Rows from block 2 of a small multi-label audio tagger, named by matrix and row number. Each number is 128 + 24 x the weight over its row's rms, rounded and kept within 0 to 255. All counts start at 0. After the name is the row's rms in percent of the matrix's.
Before each channel's rows are labels from the 100 clips, of 14976, where the channel reaches its highest value: "loudest" is the band of the loudest frequency at the time of the peak. Only what is clearly more common there than usual is listed. The data: drum patterns on synthesised drum kits.
# conv: width-3 conv, stride 2 (model.blocks.2.conv.weight, 128x128x3, each kernel summed), inputs 64-127

loudest: 500 to 1000 Hz
conv.125 089 [122 107 139 146 135  87 172 125  83 141 127 112 102 102 161 123  72 108 108 107 143 125 157 151 120 109 146 102 129 112 117 132 137 137 115 141 158 133  88 161 135 100 135 135 146 181 131 107 124 126 113  95 109 145 126 135  96 111 168  80 120  82 125 131]

loudest: 1000 to 2000 Hz
conv.62 094 [127 138 139 115 130 146 149 138 191 157 139 125 167 153 112  79 130 131 103 177 139 125 124  85 117 126  97 172 179  97 132 113 153 128 101 144 117  90 152 114 157 120 140 114 140  93 108 131 128 126 128 121 123 141 135  86 133  76 119 142 182 176 149 134]

loudest: 4000 to 8000 Hz
conv.108 087 [ 97 138 142 106 141 151 161 143 149 130  99 107 110 175 104  96 128 145  96 159 129 110 100  75 103 124 104 141 134 111 128 158 103 140 133 187 108 141 119 111 143 109 149 110 139 140  73 141  79 147  88 100 143 173 140 106 120 140 125  74 156 151 203 118]

loudest: 1000 to 2000 Hz
conv.4 097 [109  95 147 142 122 107  64 139 192 143 121 137 122 113 114  99 143  97 150 121 117 146 109 119  87 118 168  81 167 162 168 105 117 108 146 136 136 127  97 155 151 131 130 141 115 130 145 146 131 117  96 150 115 125  99  99 147 141 108 154 159 114 132 131]

loudest: 1000 to 2000 Hz
conv.124 094 [114 108 132 166 151  99 119 157 110 128 127 113 122  91 138 118 144 115 143 115 111  80 163 116 114 197 141 119 146  81 129  63  84  80 136 108 128 146 163 155 124 107 143 150 122 112 124  95 114 121 136 123 120 116 111  96 160 129 136 143 164 156 146 125]

loudest: 500 to 1000 Hz
conv.57 109 [132  95 148  98 125 149 158 146 151 100 151 131 108 126 125 126 112 162 113  83 105 132  98 112 139 114 118 162 131 106 122 124 121 170  96 119 126 144 115 112 100 201  93 161 112 128 103 130 131 140 126 132 112 164 158 135 171 108 154 113 118 141 118 108]

loudest: 1000 to 2000 Hz
conv.105 114 [100  68 147 177 152 175 128 147 124 158 149 150 119 134 115 133 147 117 122  98 140 114 121 146 141 142 113 149 133 154 192 117 159 110 116 131  92 127 129 132 112 135 121 148 121 139 118  76  98 139 138 151 106 156 143 153 131 167 117 124 220 111 139 164]

loudest: 2000 to 4000 Hz
conv.47 102 [128 168 126 111 135 148  40 157  98 120 105 118 122 115 105 131 178 121 128 138 127 139 147 152 109 125  93 109 127 111 103 101 115 162 138 146  87 132 134 118  21 122 160 105 132 112  95 148 130 133 107 135 126 134 132 101  96 121 112 112 126 128 127 127]

loudest: 1000 to 2000 Hz
conv.83 109 [141 115 125 145 126  58 159 173 114 116 133 126 129 115  98 142 139 118 153 109 175  91 105 161 131 104 139 118 169  68 170 121 128 104 134  92 106 138 139 115 113 113 133 136 133 141 120 117 132 138 135 111 124  79 142 178 145 127 127 138 117 126 114 117]

loudest: 500 to 1000 Hz
conv.96 104 [128 129 146 119 140 148 139 126 149 147 102 104 131 132 162 128 155 106 113 111  96 135  94 119 128 110 102 151 109 134 128 126 160 132 139 183 130 133 168 131 135 191 127 162 138 132 111 160 136 133 122 112 171 139 116 136 148 138  95  97 109 131 106 100]

loudest: 500 to 1000 Hz
conv.123 112 [135 115 173 106 114 144 123 122 106 141 124 101  91 155 134 171 159 115 104 109 127 142 120 102  89 100 131  78 141 112 150 123  99 138 124  84 146 116 151 118 127 170 116 111 114 118 130 126 123 148 178 118 144 123 126 111 145 136 175 120  85 111 142 174]

loudest: 1000 to 2000 Hz
conv.85 080 [ 84 114 125 144 125 122 104 103 195 144 196 146  99 114 142 137 153 135  90 142 103 144 137 149 139 119 165 157 197 143 159  92 119 108 156  95 102 108 129 131 161 111 108 140  88  81 148 112 116  92 132 136 133 158 135  78 136 133 126 130 137 124 133 134]

loudest: 500 to 1000 Hz
conv.109 111 [169 126 159 154 126 143 132  68 107 150 125 106 120 100 100 167 134 103 112 112  99 119 113 134 130 136 132  99 130 128 131 108 111 132 122 137 138 155 168 138 104 182  82 129 138 136 113 154 136 118 102 138 130 146 141 154 127  93 110 109 100  99 125 123]

loudest: 4000 to 8000 Hz
conv.86 091 [116 119 125 104 113 117 130  69 110 122 126 120 120 100 123 127 138 144 150 118 108  83 108 119 102 127 124 146 112  99  99 171 118 139 143  52 106 149 113 177 145 117 125 121 128 130 136 186 125 151 138 118 133 178 126 196 116  98 111  82 130 108 146 119]

loudest: 1000 to 2000 Hz
conv.12 096 [152 143 123 133 102 169 133 117 133  84 131  81 118 115 116 119 112 176 116 138  92 164  83 123 146 111  70 171 135 149 198 137 114 124 152 169 100 130 139 157 136 140 130  88 104 128 136 132 145 134  77 122 105 113 133 174  79 136 165 124 139 160 126 119]

loudest: 500 to 1000 Hz
conv.34 096 [ 63 144 176 130 133  87 120 128 104 166 110 152 136 112 110 139  94 145 119 113 119 162 144 116 101 117 136 139 132 148 102  81 126 150 100  97  93 103 130 111 136 168 114 175 150  95 106 128 159 128 127 164 160 125 142 118 153 160 150 104 148 106 131 142]

loudest: 1000 to 2000 Hz
conv.121 100 [171 135  97 129 100 133 138 189 155 174 135 163 102 171 124 150 169 122 154 117 134 151 130 120 121 136 111 128 101 152 171 119 148 156 119 143 117 128 157 128 180 134 141 143 144 137 149 149 125  87 158 142 126 114 102 112 171 105 159 108 134 163 145 125]

loudest: 4000 to 8000 Hz
conv.52 090 [119 107 165  94 129 100 136 201  96 142 141 161 140 123 125 132 148 119 101 141  99 112 117 108 118 130 115 156 143 116 129 117 114 127 151 153 136 189 122 123 137 138 112 150 126 139 107  67 181 113 136 115 140 128 139 137  74 101 141 145 108 147 135 106]

loudest: 4000 to 8000 Hz
conv.43 085 [147 102 158 124 120 129 144 177 180 146 120  91 138 151  87  96 122 132 121  87 129 132  96 103 143 140 106 124 109 160 109  80 136 153 124 118  96 114 129 103 140 145 117 112 149 134 153 108 119 153 145 144  95 108 131 157 128 122 155  77 125 173 125  99]

loudest: 4000 to 8000 Hz
conv.117 101 [ 99 129 107 137 126 130 100  95 107 106 119 153  69 147 114 146 103 139 121 105 146 109 102 175 121 142  89 112 100 141 109 140 157 153  98  75 100 136 110 132 147 129 128  90 119 150 150 111 138 134 119 112  77  92 103 119 119 121 103 168 167 110 115 107]

loudest: 4000 to 8000 Hz
conv.99 090 [171 150 146 152 112 131 130 112 147 115 125 125 144 160 132 176 109 139 126 145 127  98 162 154 106 128 122  70 176 126 125 115 144 123 124 164 118 159 133 151 127 146 128 100 145 130 133 147 107 102 134 124 127 134 115 148 135 129 131 170 120 104 124 117]

loudest: 500 to 1000 Hz
conv.6 105 [119 124 100 132 155 130 162  96 137 140 143 104 119  83 153 134 170 120 144  96 104 161 126  94 152  95 170 137 108 120 149 146 122 130  95 148 157 120 123 125 123 181 131 133 105 123 126  98 124 142 127 178 120 107 126 122  98  99 125 102 132 101 129 133]

loudest: 2000 to 4000 Hz
conv.15 102 [129 106 159 117 137 125  44 138 104 140 118 117 124 119 117 117 124 124 152 109 138 160 119 154 116 104 161 115 120 112 131 122 143 123 103 100  44 113 143 157  83  99 139 143 123 101  91 139 144 158 144 157 170 130 152  97 104 138  97 145  86 175 120 138]

loudest: 1000 to 2000 Hz
conv.48 102 [139 106 124 113 114 151 105 104 162 133 151 137  99 108 126 146 110 128 134  65 163 108 150 104 115 125 106 152 201 140 151 137 149 137 176 116 154  98 122 119 129 101 124 130 120 105 139 148 125 180 131 120 117 107 124 132 142 116 119 104 168 127 163 106]

loudest: 1000 to 2000 Hz
conv.70 089 [131 122 111  88  96 135 110 168 171 131 117 147 108 181 127 106 144 149 123 148 134  97 120 136 124 102 156 132 122 170 143 137 149 117 119 139 106 113 139 124 106  92 186 137 131 166 108 158 123 146  76 109 144 162 158 119 140 120 110  96 161 147 146  68]

loudest: 1000 to 2000 Hz
conv.58 093 [164 175 152 115 136 169 124 119 163 104 132  79 173 143 106  93 163 123 133 130 138 120 105 134 111 142 120 126 145  98 150 133 122 129 162  79  90 115 134  89 133 125 140 105 152 137 112 109 126 225 101 150 115  69 106 154 146 138 148 125 120 103 172 143]

loudest: 500 to 1000 Hz
conv.116 109 [ 97 122 110 142 125 121 143 127 101  95 126 147 102 116 142 125 138 139 125 126 180  76 120 129 111 152 103  86 173 143 136 137 122 146 121 143 134 140 150 161 150 124 120 142 158 155 106  95 131 115 104  91 133 151 118 168 101 129 118 130  77 105 201 132]